config.toml
model = "self-supervised audio encoder (BEST-RQ)"
dataset = "songs of 200 made-up bird species, synthesised, often over outdoor noise"
train_examples = 39062
n_mels = 64
hop_length = 160
input = "mfcc"
win_length = 512
codebook_size = 1024
mask_prob = 0.08
arch = "conformer"
norm = "rmsnorm"
activation = "gelu"
mlp_ratio = 3
head_dim = 64
fused_qkv = false
qk_norm = false
dropout = 0.1
inner_norm = false
subsampling = 4
layers = 6
width = 192
positions = "rope"
kernel_size = 15
init = "torch_default"
residual_init = "none"
optimizer = "adamw"
lr = 0.00095
beta1 = 0.9
beta2 = 0.999
eps = 1e-06
steps = 8400
batch_size = 64
epochs = 13.8
lr_schedule = "wsd"
decay_fraction = 0.2
final_lr_fraction = 0
warmup_steps = 420
weight_decay = 0.3
Rows from block 3, named by matrix and row number. Rows with one number belong to one attention dimension. Each number is 500 + 40 x the weight over the matrix's rms, rounded and kept within 0 to 999. All counts start at 0. Numbers have three digits each.
# q: attention query (model.blocks.3.attn.q.weight, 192x192), inputs 0-191
# k: attention key (model.blocks.3.attn.k.weight, 192x192), inputs 0-191
q.147:517584518503466579413485510503421505501518527580486549473488447479453575531480492512544527525409477466547522494510476433567495515504497503438501489454537574515534538539548438539567565512473464521468540586491541479509440447564545499501491509506507436525566430476502600462574513528477576507472594570465463514537530508494473481503513428501530477506428531575619458510547466415455437477506448541494517548568485452545495518580502524395483472479462510592553514497561468512565525531572557499470509472517492515663426448507518528507441499526453535388501442516534584509494469575462488462
k.147:503580534534532563506477545597410480447525595498562507430546420534409488532483470523546486478483491478531601527514424550505515560563514549480501485497522608530497446560551503471533558521438514519507605580474437456556457425561519426528528445524473562430558467490495570478524515575445589538522537452515429559526607518509457481463501510497522471463502459550507495524442582520473476350546458436463509523501477441523518469488466442366505551476488508560528518470533490469496529468535489486507472521404488499586409515441486477488545477422521521444476482509558522531527512528501466470
q.148:523552472474491515575516494489499523482481517508519492453566537454391473479460471507461481490493433528544453479528450503419507558519524520497489455510480510532494467493570504491520444491500536506504529477459473503547522515514408567487461475529534466502532495481488465543534560552462523542466442434545487461426514483454494437531566537469512500485574518483437516444419512555522538490541523550589491513503529498478506519435501533513486535476537462429518520469493543425448456498513478471511440509440527488457492494561471544519540466489466592457471504447508424434461510503479503505
k.148:560537489507524457527531508475594500548532452512480481457548541474425508468466469478491484516463389548473432497469486467483496528524479481490460460502483490521484474494562557515497423537557497505517520450520559511495445526512444485488451505516509511580519514454468413573505548473538520452469422444464454498438500466525530491564534531509504484484534524421451482458447486535544508522471484540551488509487497565479526501476502569496517461536528476458465485500471467478481461477514528524476493486532556494451520494513495532551512519508526557528537484530476494430423495526456522472
q.149:521566520479480517512462474490485517463497467469502435507557516500417467453529509522436524466489470434511463510509479502428591581482465424488413444519490478447472499505517534488484473475502463497486530487471524494548504505510459518479478446485498545463493590541510426520467514491494488459470425498480454489397491458446501496563481492513494532505516492466478507517476443509535468520522467508489479554468442433486521493458484517507524493474487497477490499448504576425523428482511478490489442544466445474474472467505496455503540479476440487514469513493512444462508486438461448533
k.149:520517495519512494473670491498493491469476438524511483560525533489513442538509491482499384540495454463517457530501475500479514501484449502529497532508487448498491482482509580505459488501464505481461505421537494555462516493457424497455487476455477473519444503467483485489454490471502483444491466535502449456463472486494488504475546512515527510490502507433473480541454583528497505500482449500506470509445446485447514517503462475435506518521479450542493466483467506524516519462492535525518470505501521533449541518520378520459530543441544487546458503453448453432460475463513472449
q.150:494443541528531409493487522503550471495481464495489536510526534541531480487565564557536501501498564456437520510457562579497528468459511448551491542507486454470480512525490564512462488467506436495522509504542497514465563473470532452513595502502456567445476535497487467530481464439560421446564475531524496568521476543526585552499428509520493513500425479483485422528561477509467542541494502517472500512506499497561530533509527461527486485549545539556462485496497537525537524391454461525488525522575464512469577559442515473497536479491508421648534514539552472496507519434485479502
k.150:426485513481488499473504499518455473499433508467499543535476523496549492511516541533516540522525575477461464516469553543478539458445479462514551525473494417488507534535513499500462502458458461485470450437481474450461607492492494506445570437470461445434463461487499533418509474469508422529499522563543560490478440521483454529489479513512483489551478508561519503495580523517448472522534506519493494512495514460517549511529553438583469520490441481544502474554521560554489507512474421507450520524541433532489561497468508444482548483502401441536499501477486484520573491431499493514
q.151:556461468511517498534534524480527487497440497481574500509501482427492488508399467521495481514512471553500501490520445537493488486531569557504523511547448478544523448546551490426504449545468557491499535518564402497498559496545436527498448539479520439494471444472488468532578545524456533539511489431574468520481545565468495446478496543478585471410507513455429520513457520584489564442509540486548523483521527540457524525453472556501484568505557447439546506492468537522474498530486476475547475528482635485498592480484476483539524486477545502525555479469545448429445487513538529489
k.151:529512537478495508547403499431621466567494482526520453508472517442476523478473486449490569449480457531448481480457536459471562478538512456506501454513532472520505530505539473479471458522576490530510504522542557468516482529550483514504422500537505514552496492549454436545551576478524511553471455490500537601474541484503535487557479464496523481449467543498486507496509392529513527511464504503530530535523539530506524518504525575569533442479479487454467539482501497516463480485534492501461492496496532488490531490447564435539478519576492533528587509570518523484421465535456519490
q.152:523427465531506462533554526514518483523462514494547532473486523485496493513464499500498474530519521556496501499494502501503488452505559555504562530520503486541493473493490514484506470510514540518496488507545417510467535508521483480519522539510480445482490455475517499506517498506499491562504531455539506494528479557484519492495551551509501492495535518488457483483475534539489520488524541556569483444503549532502504488489510515488447528520534522492521480537491489519480542498488494530517491542516558511467563544481485523524501475522526532505512511507520482489462494546504525470
k.152:511519493472474498531396509481548520556511516476511526501486522474478552457455502490492575476497520536469471459465525466491505497511525474465509461483502511492487533487502412501511462495560478531529485526513557447484518527537518501517501519520509484535521486507505475527533513484543498543484532483458528529494503485479516497536480489482484485535469528535488513449519388479499473538497537519528516501522550526539503497495542523550482446487491488455496506520518481483485461538503478493448503493532511475516491478474570467551469459575438513473547484553497549506509485525479497517
q.153:544519491509477563503513519450519502482426513505563450494495526430385513493420443479491492486486462537532486497504457480483538538540590558451490485540494516549513442508545492465541457512509581509500533574536434493505553493538462534459447527489533435506507475477502496519600590532438563562488533450547477467513540563429462472505538536481577451444515506513435538490436504529494489429523523511546487521507528506470516517462454557477457537483552477433558535494504549485445487529519505480497456524484593465527543537507475481504469517500478545446511490473587477448407464563516505459
k.153:574544525487484530539460575455603499568511462494540457510507527462429517452434480435487559475461446525492442497458512461506549550570508528491470421492517501544479509523552485495497432535563518563493525525544563445501480506532510478509415496525502546564492504566475476553530573483531545545483490455452481571462570480493501477584500495493510471445464522458473534487457456510503487475484466475519513514508548483533518467482464542480533426488468498484469515480485458519475476452554491522451459481482526468481469503484541436540468537535479526493553470576529545496380450563447510501
q.154:485523490516433529483524532531492538492430515479519476437492565474390480506532484476513459514482582497520443527499507450453536590512549516489484472523512559500504445406502510551463481484554536498469479525490553486457491480496538490481503497533488460525519504487544531504520527507453493527484559480416518429509423502452484561536579519513474486586514479542460493471447512447505429496517478561515446531430544479539428470485466481495436488512501506475528511503471515492429489455505528563442438576508425460477499616532474546448492491521455570401420525514548509471433502554498465441
k.154:545542461476468495475493534536501556566521449430485514518507566503402485409452517514477506534500537511481415497473483505507500597486532535453453406454439533507485482490507488555517461521549507491493493503505534464453510488527553469546505520475477459582552526525545538552491454501525494514464571418360462446509436468468510552549523528541482473556470494467524524429436502434528445481503527486501439488484547441531455401497441486488472446520492492490490482524463484514490451519515508542453483512562517464507452530484506510518495484542415499427477470569528574510498494563469461511
q.155:467561525462469540524477464481501531477506488471492411500507536491439452484541484495453483468503483480509463509510493455453555564528498477502461471500495503478517481446502515513485495494546509468495503461455570516530467533482474515491484449496485533511490567535500481495454514494465498505467465482435495457437464432460469494515531487509462521544545500495460536466447495514558444517505473483473479547433477482466493475466480495522526467479482485461463545463476507442488447497512502473473463538458444491434451512535475472475522509505472514452436512502475495500499496473517480485
k.155:535500476515496469487636497499466509491505445479460469547510519508517459509491484501489394533529483501534455518520489478506465510501487545543458523505469490496513463462485564536488502517478543477498477438517520548464452494460493514499466540467492473533491529495507495515442474486482484438504469487446460435489444478500485506498540515513521540513523493410476490503433544504523502528479493512496459479464472490450478484508453497458502501536530486490481476463432491490535512496494551533528484498520525499457514500561413560482493528492543483524468490472456492443445517489496518468
q.156:456447495504515479487502518504510487521527506526483595509479472563557529521523544517560531498494541505489531501488525512561446438458470512490557528471533506505492525512464491539502532493481475546522462532512498502456489486490559464494543515508503536500520476484512551456501455481545491474546552537509534516577508512576499518470486488496495485520480499530580472520548505478458503523489520511487494485535537522544508510561536483495464483512485554544480483558533450550498560513485506536495556463563480504541497511465534522511465520516519487524523513505496536569535540508488519509
k.156:453480490498492528487433520531448510461487560494506539461495492528509538511517501522528545507483550465523546510502503552520469508483507511442526539495506519470510513525493458492517535484482503526493492553457438472539550499482548504491584470529541524449530484495538565452530497506476508511540548517567519499536519546521483497499461478492477487527508480591531511497547491463463501498539514479507499495537517481541508517508544451536462547463509534532542484530537513481513515524511476474496505476490442481543479481509573498512497451495462476454466495478548504540569532487529484548
q.157:526422491516522493515534543480490464536493508532542552519461434491534506525411486515549500521480486550500523506513463540573441427525556573496555533520489491551538481561534458456519486524451543552501502548592440522451532475574471507473476562496540443479506403458509512482583521512471550527532552488568512513535562562522506472449497518486578454416491501475509480517539500553455522504516548527554495468548552551495506536517533534485431524518534491513511520503491487567502534525495488543553531450538577511524597470496529512553458473506538492543578468503540496455485507505511572500
k.157:488496561491485546540355524466557446544512552516515491465464485471457520483497468463518573440465494527465530505459509495497544467544534484483507474517526480518521535576506439443494461506533503548514520579464498464519503514558516496490470486560508500473519446538489490531562593485487541577486506506565551574501592524501503480539451459483510469481484525595509514488545396520480518531502507508533503526545551518520518521520531527561476474461477495501485530491541518515466518499561466495434525497462487511545508477461632457547475461553483523499557500552533519513471486515527522506
q.158:467426465519545448497526513525529485532498533529490567485458466526602544527498520473554516513503541532478566498487537515575409415490499530505596532479526500522498531510442500532506538524486506511511463515539464505467517485478565483530537555505498481517498431459516542477512459500536477504557558516551554515606524564560524494446474503491506477492477521532540459502535534473453548508490532493507524430569542552530496507545530477496488515522491517530505451567518452561498570534493512528512563441530532517545522513478530544504480530505581503517541502491480521560515524539522533490
k.158:472472498479506509501350501522509515509515579495496543440480458524508565496515534519517626466498546517486567483504521515544483507487536466480533487473522548472515547514480424475531524478526470521512481580466483458542541520523577502538565499535536531470538482519521528484534489508497502543514538502545547545525550528517510495510440495482475500517492507585530513486571451463473493487529554489501540500558540526541494487502578503560469504465506546483541518540578496494494478534494473469499526477477466474563468496471607480536493470525468505468551508508533531567575534513513514554
q.159:496471499503528547531491507483540465526518485460483489576465502529613487490498477507488508467526423550470480473498487537557454406523467539537540498487486451557509516538516494455533509588479527459538506492541454531517510542426467489484458486480512532493439491518499475484477514478495477519495458444550520522526562494528488456481499497463506519428522488447444555467500511603523551519493551411502517493488547541440555480469453513544529523474494494441457504530497452499498536544507467446565540445481551497508519439516486453517519558488565469563568464487483503531504500445523541510
k.159:486440511482511535519460506437591473464469524524465473557492476477607500546548492469499528461539472571520497455529521504529475438494500518574494540519520471522540544464504510465498503515500527520473478510499540537504495526449472538469436503563531549505472515510481490466502554454472487498524441551539550531503539497518504427512512442458506546459517499509465531511508430532515559589483531504541520508510542575485500527532512549527507523454536516430465530512468487465518533492489515481559507458483486490480530492579528522471487549514557498560536550463478514513467533494509573504
q.160:478512518472507472496491473538497529522415503492425474497498477488485536477524486421471486484481490474529528523539469527459541501511479471508493485488524493515509503511503491488478551490493517454491516479451489510547511474496464520557490479540440501512470494555493447469442489488540529481547485515513511504441499512520528483496521476539444510492508505556492506519485482458526505483480461471488505507489475454474554463493519532518509543477490412468497515522485510442481434475485471489525453505515546497518456481470516483485548533441507503460503539478477471459492504466524516486
k.160:499534489476515493503529522485501437493548536510485505484514501565508464534482522538461452504489495521511476538499460464477496530459494448459486486543519560465484465547536535495468474559487507517584489482498499527535449504501444515441484493471505528476513492546510526484520533500517504483496542535467439473525521516530506579495465488482466440516530540491518467488513478527489519434482497542502510516473525536480516447514509451537544507472495533520490495498473459524497528530523518499429518509478508477490549497507500480511499447477477499489489534570484484447532577503476538451
q.161:470502476514501455467519593527457482520477526497534491437471540557423530522476486513525446524470509527510506524404511461427521520506488495535570468492523456462492486460546478539457532467434493505499468513439502464455526509480505474528515490496493494516467479451490489518517472486505486506484489475495531473553515469463512541511480475466520488543500468491543462517487519457512447461449462476528466432525532440513456506481503464459448516495472522508534461481512517507529528451535420493544399542441428508513445517532503544513463472497510491494456482521523489476500547448510473570
k.161:512443485477443494532456565485586485475511522510517493508543513552479477503533474522480500531513484542517485482480496520498461506515552585530504500477516565509454477488524559572508467511541530573478469508460508518553461541503452451510508443546490537507497519507501542481491542428486493480531452524477519502532543482513489508509451567563501480452493523456535501438467407551477516493477585478468477476461464556488499495507409498488525532501506563485409529512428422538494504450515459518442429538527525498428475488580549477521412567509487498546546430472508487471509575519432579448
q.162:501471536460489499528469515536460552561506467453450546585486485513525470475486525496546534472551546464487494493515510603473460476501498548494481484492474469566498527523490458471522526540451555518539488489555501540465510516509547540488553521513514488460485455498532503422520484510490535479515556524501477428519521494509469520462524482507513525519529480519553504483509493469457480539502570572467460512516549461528490450505505506513473505510460484467503517512489506461502502523487489522502552494522485486449496490573565477531473467485447459553476453501491482560490518535514550512
k.162:543476490468515539519475513506532517504502454514457538476523516506491502458479512500485506497470415520496479494541502465452483540533490547467522469522485542482493474477474501504514471517518487498544508526454488459461482550467475503525517484497494543466477560519483487512483501513493508535492515438488552524509547477522515478507474493558497467513505533512491524513447448485531485444476457479519508465492552492499469503488487529468492510486482458536503567499546471481507473549539519472542456503479517497516436485536501511532479480509485493429485460516473483513548507530481492491
q.163:525562508515540478424485521497533515503486454542493524507502483492503478502431536543485482490465508476509568531492482537567447526565486459587562501461474494459575490575551538470476471540437524532387550479477499506509563473457489505519470489473480482461501526485430540560540483510492525512457493466547567525509578492488518495492474435510512459418468541482506409523509499546473514453440417403571539507547570465508454488554474478437464454435488425496507530480542510563465518462586548487476455492498480528546470550520465441548565463510484510472544473467515569542436497464545491462
k.163:456460495555473521515496492531551485534523498424503479573477484531472494499486518490538488520558495519520488507500550517530459480453503550504480477518446472536426520500486437513519470500583491476505396519534533468483446509527565454517498532485575484478498549434556488511446520461517393475558564487503517462508426466458477471479549594501494522542493506500474550434499508516514461514547574577439403458486476495532460509518471507439510498532529515556451469492451517379459539476432520497539478510516474563533505494490518477472438526542482449525512491534466483487508515549377490485
q.164:501523495546483553490486488524527554520487530436511486526499509493479481506482515508462458497504528576507472495528503527492493488477517525510464496524471547530481529487521464472520500506476508504534503554465555522443490485552497488485497512503525519520530430525547530532522485495482463513510542530471555473491500472518478507485509485506487519553495499578486517465494499487511475572459491522479522512460557489492442472553471536515491478461504458479530511517462465479479551530488574539434505505469520517474472469497490535493508476474468480492499526498520522503497489514494515470
k.164:539431486487573443535503518498496531448532443500495543510524527498573501492481458495539513505568503481494509509519445566512458494497492499464541564473481450509509515513489569486516487533494493491471516496498432505504480512463495519552566472536514518525514486505510476468499494510480541482545515494511443529471538526553513470542457504507456540514507476471535549529487499492460520511476452449520495494550497475470487501524514522471473563500549508518487503485502505516495487537499499539569524506493556523448498456470545449554544482576520488510467522451452499530554534512513498500
q.165:537524494529536488436534454448537422440479440573564469522496535464533528539445431449515486504535453462543487506485480411429518519474477492524524483454520474506513469475511540484463478451542429439543530534484511438471478497423442426491447504518528455559505506530437468488474578482572529516527487510463488568497459490446464509507455547487515551463399499522522549547494501506518561473456436515499453488500463515435455492419447546535561499501539429515546454502482523557430455494473441483558449500487563525523544463461473456497467561500510448474515526491476519470483541547526445503
k.165:465470582513491502539467596522487464482587539487434551439512445521549513488458550529499537450467535562478529488499522528560398546504517531500505429553482542473509503564500438500537535503519564487499477540563491514497534478497592507492502549477553480447548506487531586539481496526472507498490556510577456417510533523482575508494466465456509434537498453581505457481519472473519497511522516537510516481512559524572515435506514468473399536530490539519496511561555520465563540493505505476470484456457434505505478540529576547544503439442497485471495439534528518547531506492539524520
q.166:540488458488515520510511534521491513522491506471491472532433583436470437493490467494471477505537453421604484499553478479517568470507490477472514482509491466519470542479477481544467469516526532549455507486519465531517517539527521475497461504529550501460523463542509417475468481535469503552465534579526479444465505510466497421572569465474499539496501458442449481494509502543504514521528443512517468510472438495489555544484518472543469489547450470560473443588493473445509511532501493470470487513490496520485540432523485507467507507533530516436460459516527495470466498544455495450
k.166:493522528536504455460505531472480490511480487514514526506505490476513527552448482537505459550453496486510455468464508575492525471468490583526519464431426509471478531515554466515510475490464471505477469458447509482464519472463537500463497494534482501545542490430479560546508494452497470551517494511576535527541461531519517453481495441419479497554524489554513500487528490472447492496432504508503493497459490461621493520500553447483465489510564492513465516527504438508521511461485479523542545492542453500576456485502509537486510469527450514467490451443558480494580545494549524507
q.167:571452388487532490555508583579495554506570490466527492419464479512437442499510495479477421534498469526492525568548420496413532498529545454524418473470434486480527446453472515532492475515512591428440533489552465494541462517474460513521510501476509519525450502430531536543480463516404546433397524431502433417416439549518490526495613549530530474545610522484482505394446532525558411444548535505594423484495511530484539499532499497450473522548539517485481519460478509508483465517474580456481567530446487424515506495462481499502513439491543569526464512519439442439477514482548526509
k.167:575427512406499507465409508483503518514568473471425578539512462516519571491589463488545557433483506486545561467475503469504386515502467510465568430485568501505479507574470489477574514509501434528536499587495452556644466453458508576530521516556554503528465480484564481465476476465548550574573508547558467424523517468450588428466490546417530474576552517517546509585550471421492608498474500480435490478556553494502529472540535513503505634420504546457497566519528495427547525520497525470486497445544503454528421442535554474529450548438438559527474564593540582572503511499506493465
q.168:548538487441508539441427478505434543550560536449427523512522520494399497423514483405476496411517479474564508492511425492493487578459423463510481428507547433501524516468462396509528533491480555472608619516426541451572538516545522505409418411487456573434484501587554447509565481593471577493484501523467492516510539493500453456523539512471519474508522435450455560531467473454538521537538426474598418503434527488485506422517559539531609476412457431417449517522508536442466485623509515485404440517422455443492444448565526454530512505533457441517498440451533555546411503489513476559
k.168:536491582508528483515498526449520485492504550557460588604479433464520500568465485556515474531476502544530518437505534529497450438563575489500515500471479592570527471575397481453617454533502528535556430530538435499493475474618564514543555558514528502575540474467577573348522514494494610550537597465425402515571561562433486445506451469464543473519532476505595513469493501395472529499556561551450596529500545467577429453560428546473438523459514532528492543443518492497600478451533544491514599391568476486576514513482583475549488487494457611496522495529455496470619531605510567384
q.169:423462647500439507544517501438425497567495575477488470496459466524466448522547459477512535508459540511466481488522533507456495395493563586540578561545470498569524473548511420508550496503484512456574468520445482602491490481529483527540531471558455492450419474465507541417490515502526456553534527502509547525570487484547514463435510400483521510512448481531560522481457520451539599502544622510467556511424434490512553503514506444503457513439458527495423609383519490505539554527455450531449551517542445488422479518545548493483431470508467513531515495495555458486504443494520466503
k.169:443407599473488505450475489542459518476457528500482503470428486516453533519516443486457506515445591543545513474508555452578513415487556533517520542502453480524540477523522473547562535430480484519565547505511447564571437539535547516535490493535453519555547496356468594526464538471528467552491531520508553494484462535512503469445525502548537499482538561523518541500582455478454517439463510491432520461494496455594564531570492510515516490521532592572397487469512517440578577520531465531535607427497443536537510513537561516557432471480499527519520536601555463522528559559587520586
q.170:464422530497429447553519480486480533492490536542500509463513456476446474514566498482492515529481550563495518488553484509477466541479560527432501539543462574495489484407511533483505509508522530514428453453498522573473495488550446517529549463481528530461524512553525525496492484491493509533471464473466528397436473468550459499466568449547494461549521530508536472486460480510557461483558476534453493475442468532498465477520449491425413540472481520500488545447514517448486501482481554515497526585476488552435481489482504546531415428532370525422414560486478442490500517541397526572
k.170:511493460504491467551561505473512482544554489506534505506468530460546477548483450506494469560540510459527466489475510490502483508534604511518486539509463473502465515454439524523463479540606547544495419486548563525491503522556491473501513564435590414479516463563544535467530554508491521483462533496421446529524536564522528568509461496476500527477453489479497436460452489497506476563539516538489460498513484548493395532418492488525492480528446475542519465461454426604540447528531531538489539507518588490480542485513480478494494457562496466545499451484465586422506433538454483441
q.171:537517416446619506409494510505562514432403443462606496563489513529579520516442522552434517452482431475443536462476516569493554495529494505399473391498496469470499505624468594468524489469416463521504531499495375433514559480445552446513502502438508542541481558482470474484476476400504481479538486509561539526497540517436501531487386475478529496457466503533500516485522520553400509458472487393454516471595526459460557511530481451441494510521571540504533396598518507492507554485548458501476541454433495512623493513483490432480545531483516482575579537479551489607512462482487467474
k.171:519530475444498487506483487499503498452478497557527473522534451505521533427507493441527545433525477508504473505475499475466562545460426417505514489452571560488454559478513520507407524448404466448441607409490467435528535515435473522469415394499455562497377530607432506478515472497491477464499505490572532544472518464457444452544531500553467493472486509464441489563566480538458479393467448397507543501472481512468538499503481547480564504525513500488559453577533512551460495451480457420511397525458531446494467467452430449468516634505495429559513546426458455558493562431553504545
q.172:519477493513489462429491467500567481488431456460514469519485503484554507525479508510420490487557564513503436475488554478475536533480573505503403487516463519418494478480451565456470499430557467495541475471499501457481525454420576452501528525476496562554477594499451513531458460423495464510539520485459509541473478487429451583486436566500475509493443465528450540534514489489422516441418486454382492491472488486486453469531389454521552527492566493498555453491461513499496478434421486493523518495500511458475498577463496473433492572477448440542565542505550557523488482528474495490
k.172:503478506412402445470494460438492465514503444517491438595518536462565541415522508439463578472604578528540439494451514477491496532466481473493459417416563483473440573565499518556476506453491440459496490470503526467551498493464523538538355512458474373511442522583502526498506466569484446597553518579476600461512415471373474543493460550510441529535473511476502463588595512442516552537434509434421483468516527428492498500533453496543596505521453547547481485525426500567500501491436447506424469495506532468485422467517531394395419622539462455565551467536463569595510421484517461552
q.173:502402518493436450559534510531466529544533516530496524515466565493482496498572488499544439541492541463482539520514523516493508487485570504505547614555454547521490497441438481559524501534540519520454481484556532559477492536574503529544580477494484462462444450533562524459483469495532499552467531532454465492504448529545550481504595431589501514521506493421519469509473505483549486520566494523497494456440452520546497516466557458493424486550454540558504529457510476543587533460460545506495530609548515503437537532498481549486486441524495521473407512554504469469517463524492452508
k.173:476486450489506524542512507515474499539508546453540531543408514479521472529519487536483484512503540499468514524499522478509504465482598480493513623547441524497509479433400454518482470487561542484522463539526549485424525528581473469492586468455511481477527499533557545492513532499496446477420568465368442513520514535540511578526489479520539471502453468508527506422474479508515402492556523528462470496477469553505450481486479447538448425523470492523510479486512488567510450588490512481512549534537559495486577513463492508555510410526459452456479511521483535468549488509481482444
q.174:524400487493462441575553521516503523506537497521553544500485522484443433515523508560501448559502554520506488523525477539456497541471571550499511554539448516521465463442467487514513450523525513562416435463560495515437516528613477524546564526480533471461497480495545498466442464503535486562475516489447445459455469509507538482502578504551489480533546513430519477521423517543534458509559523553542481465455486524532469468470543488468398497519516542546488532467486507520549519457438566515532501633535503511428552538457482535505528445516471530462418525537488456451533507533427485477
k.174:507492465510475487551492502487522471549535495462529542539437545442467489490488485532515444516495542491465474497463529448465508498482571474476522561560454490489488493444421456517461442504562554475528453497536560487453538529556457518474547500472537480515547494517548519548511528515527465499438558468411459506519478557493522576544469483482540453530433497506509489425478416468547426507502502543515429509507511548525441520469491458555458467557471454499524462510503516558480479594516553495439517543572593484464577488449488510571484429528452486480475502539458536433505498519492442464
q.175:460478492455533431550487449530526500535530532452422558451513504544597479478610548540479514466514527495442512503478519554489467448449460435523493491448489495462490556455462506522430580498490468507540504436479497530535500514481545517494548482506458548498497491502541494492433414498518413449505445530505569516522495482556528530466465500511433541556529473491513468482523516478456552567487509461481506480502491518527477466511574465597548474544476520516430449513483463492538499521499485507529552482497456506492488505526549502465577511496535488551514548504466470578573561425513540522
k.175:459478467487518445478548402545449513436522524472440506480523468516610507513570507552536495536529537485496536527530454546486459487449500488524474551514483471443527515447507507514484530458485507469474463466468453537526520508456517549489557553508535409474464463446542491434445426488470400441510486516586559452465436513523507513499498507539486525576527468513498479504568515471508540568500567489528504478507448549470477487531593542576469525552536490488556450539490510503543480532421502504573510520489466460496555482527515572452541522495519433521455502433518444516601577399559528518
q.176:523457453536480518521528547544539507524441492491537551440475558492410507516501485505525440522513570543507472499481517494498506529498595570491562492542485542556509447435470478517474469482516548547487454518507492472416548471521565484499543535525528500518515463476535532535497521513490502553526600459463550459556501540486495535514540551511495467534512460514447506490451530505471500464515495541553494493463570508535434485490493498493431519529525503498535493560501488529466550432486502550492453560506513466473546614508486527494486490514491557475472514494565478509442535560469489451
k.176:531515481457437489514411528510542547575538486452499549493497559478426533433476511500486568524479559522468454485482507492519481578501552512472514396457464489496501514510523451534495470506548526505506471521507517415490527494522533478537524513498515492557528516548531542554517499510523479553464548427410550482486471508484508539546494523505479448555438521526501537426488449442521480501516509492517470477502562490559450472493494504550486451516490505492502496537485473502467456514512458519446496506552507439508451520500578494554482496542409483438519487583543564537499512557474480536
q.177:459508463463620393581501474487543479476533512518448601484636470515524492490505552541512529496526487509517539482475484597419437476432399461527539455428532481474449545543538507524483513526440445485526524436463434445539543532479478545559520504493498548474529498465462447506436413560577445460577410489606528557506542499514563432475449524462481499472495557516549423522515509566493590522506518521524509456604532498525547522532601499520527552518514498511458448543525541467486498506475487477516504473487503535504440417434520540516599502472548503590518534447437446545623565436442531514
k.177:448512474513559422529504445517536499422517510580508591418530477515485546559516510572528489539451454463519518512496546541481440495420446409533537549497520480475484506443571518491445545500518436480489528422494465552587542518459451539474596481508543567473509490397458439481495467481544515394524443498687487557498505526544527476487463541512472485515531530491487415502576494560525525486496509516598532520544468609501549551485622519559476538536557514509533471545597538489543506486475541458550470488517492510451577472490520519524547485470537524585523530394494424470536598374492509551
q.178:481401493544549422521532534526547490528493481504539574513484500540554491508515532521559491528534578505450532494469529552525484430490518521536558553497496452523494475490461526507472485501503503524481455490545452504435554499504550453531581529515466494478492492479508522490492465464559463490539521484528497519560486565532567495469497522531485488503467502495493444512535513532480505518510529501526509450495524543562499500517558458499440484553526535547476507536487483557511568437461504532511519547554514519453584572440497508518508481520570467599517520524521501517505540477489509496
k.178:447477492466489496505388499500495505537468528472503553506435510499504541486493528519524570509515569487481491484466552518488510480471517465482544483500495460481515532515486436495475514467508481485498466523482512435475565537511524524503561490517498467483499495490517533468523504483522465518496551508495560508519480528488499509501454491485484496554474514587495508455568416470468480534515522528524494499530550494546512515507546463598471477510485516487523502548544534511493477531514447479471521516556489502510521487460580480532508454545426463484523522542499521540567519480504472530
q.179:542538491500528471557518513467521509458475497488543463456566537447388451474458482514487484514504453513519466505509449522443537563537548494477486478555474487508509446513568535473496439498504516520501553471498438503530560507535426545485474502491503457464512520501504420547562571519481523536478450454553453491455510540442522463517510546494540480454526517461413470488440495561513512462539511544584490511507507506480517523432513544514486522518555468464524510463472580459462451479521482478505427563483544495442558528514457504529556457478473533504476523488547420434445498494496489487
k.179:552549508512507469531521516459589483569520427508512481503506530462448494455443508472504513512464434510452420485443531464463539508528455462513498456500491456532464493519548509507456429523532471504509501439526553471448473527528453484486443500484479490551471517500467421552494550460546482470457452452470471542428496481516521507571517517520507481484504550439462474477482461560514480509475465532546510512491493530489532502488486565504516443520480453451466475484498505522463458485523523526438474501537543523457544500459495482540491522541505511529553479535450485431428464502460520456
q.180:519480489530459456513505505483530494510434507528551484428531548432387516502463451507486442509475539507535492506472508460493537560498649526452506508554507528486522458461506479528486508449529522513485493576525470504496545491575531519512529562510497443473537459468518531506558544520451537548540567530485539481516504567413488527520520547514535469513486489518469483529454480495458505465528509569551485510505520495516473521480488557441456515530557512527530504464486524504499501456486510516490454570519542471513525590483502461489470484550484564464483516514599457440430505529514505432
k.180:554538516495478490517492578513502507588582497444538513498547547482429522447424500482492555532495532512505464525451497468512542555551547502520503427479500468530497527556532452503487465505538513529516506513521519396453488456558531443526491487462471464528494464568497495541526522518506509591476538444428511535477524489478487558560483509486526438558432519472496487459486490512485464463522488479487467500481534478534490447483515475528499439529406472551487492482486475576460449478539501536369474520511495466479480474456556446554489487531429470473541426589539555535492489521485498512
q.181:427517500457438599516515546511480516502508518484497500479457513560437491512531493481522488486484504562494443487530474471524426498527461578480562452493521533595527479475509459506519460490486569548516419541439550506483455500524478501430459478524572512496542448477551561462459540524456516536472512423478571391490530447523425499495589516480464508544611506523492548405468522542528461588552542576560421499425612519488460466498479489552438475469473502444454548533493443460411522518551464589502483443466390515487468498598500540543459500524444574416495482471458472503513543505453565491
k.181:531475499490486516488466555524541536510550518473419537454509531503399495472527453481520466532471468577513456471502469528526443572530518559440436465507453512520562497506514517518566460539521595556525503525459514553484507522462494505488491524550568539559591509458536554570489538466461569467471515431484464383517520491499505487536542481487496509560554511484501544411432459416569531596482503527553433467496568503485463450524451534502462534508567480444504491515461448394511518509556546551488508437510471465495442510591547625556452466482497550468449499549500514453416554565545536504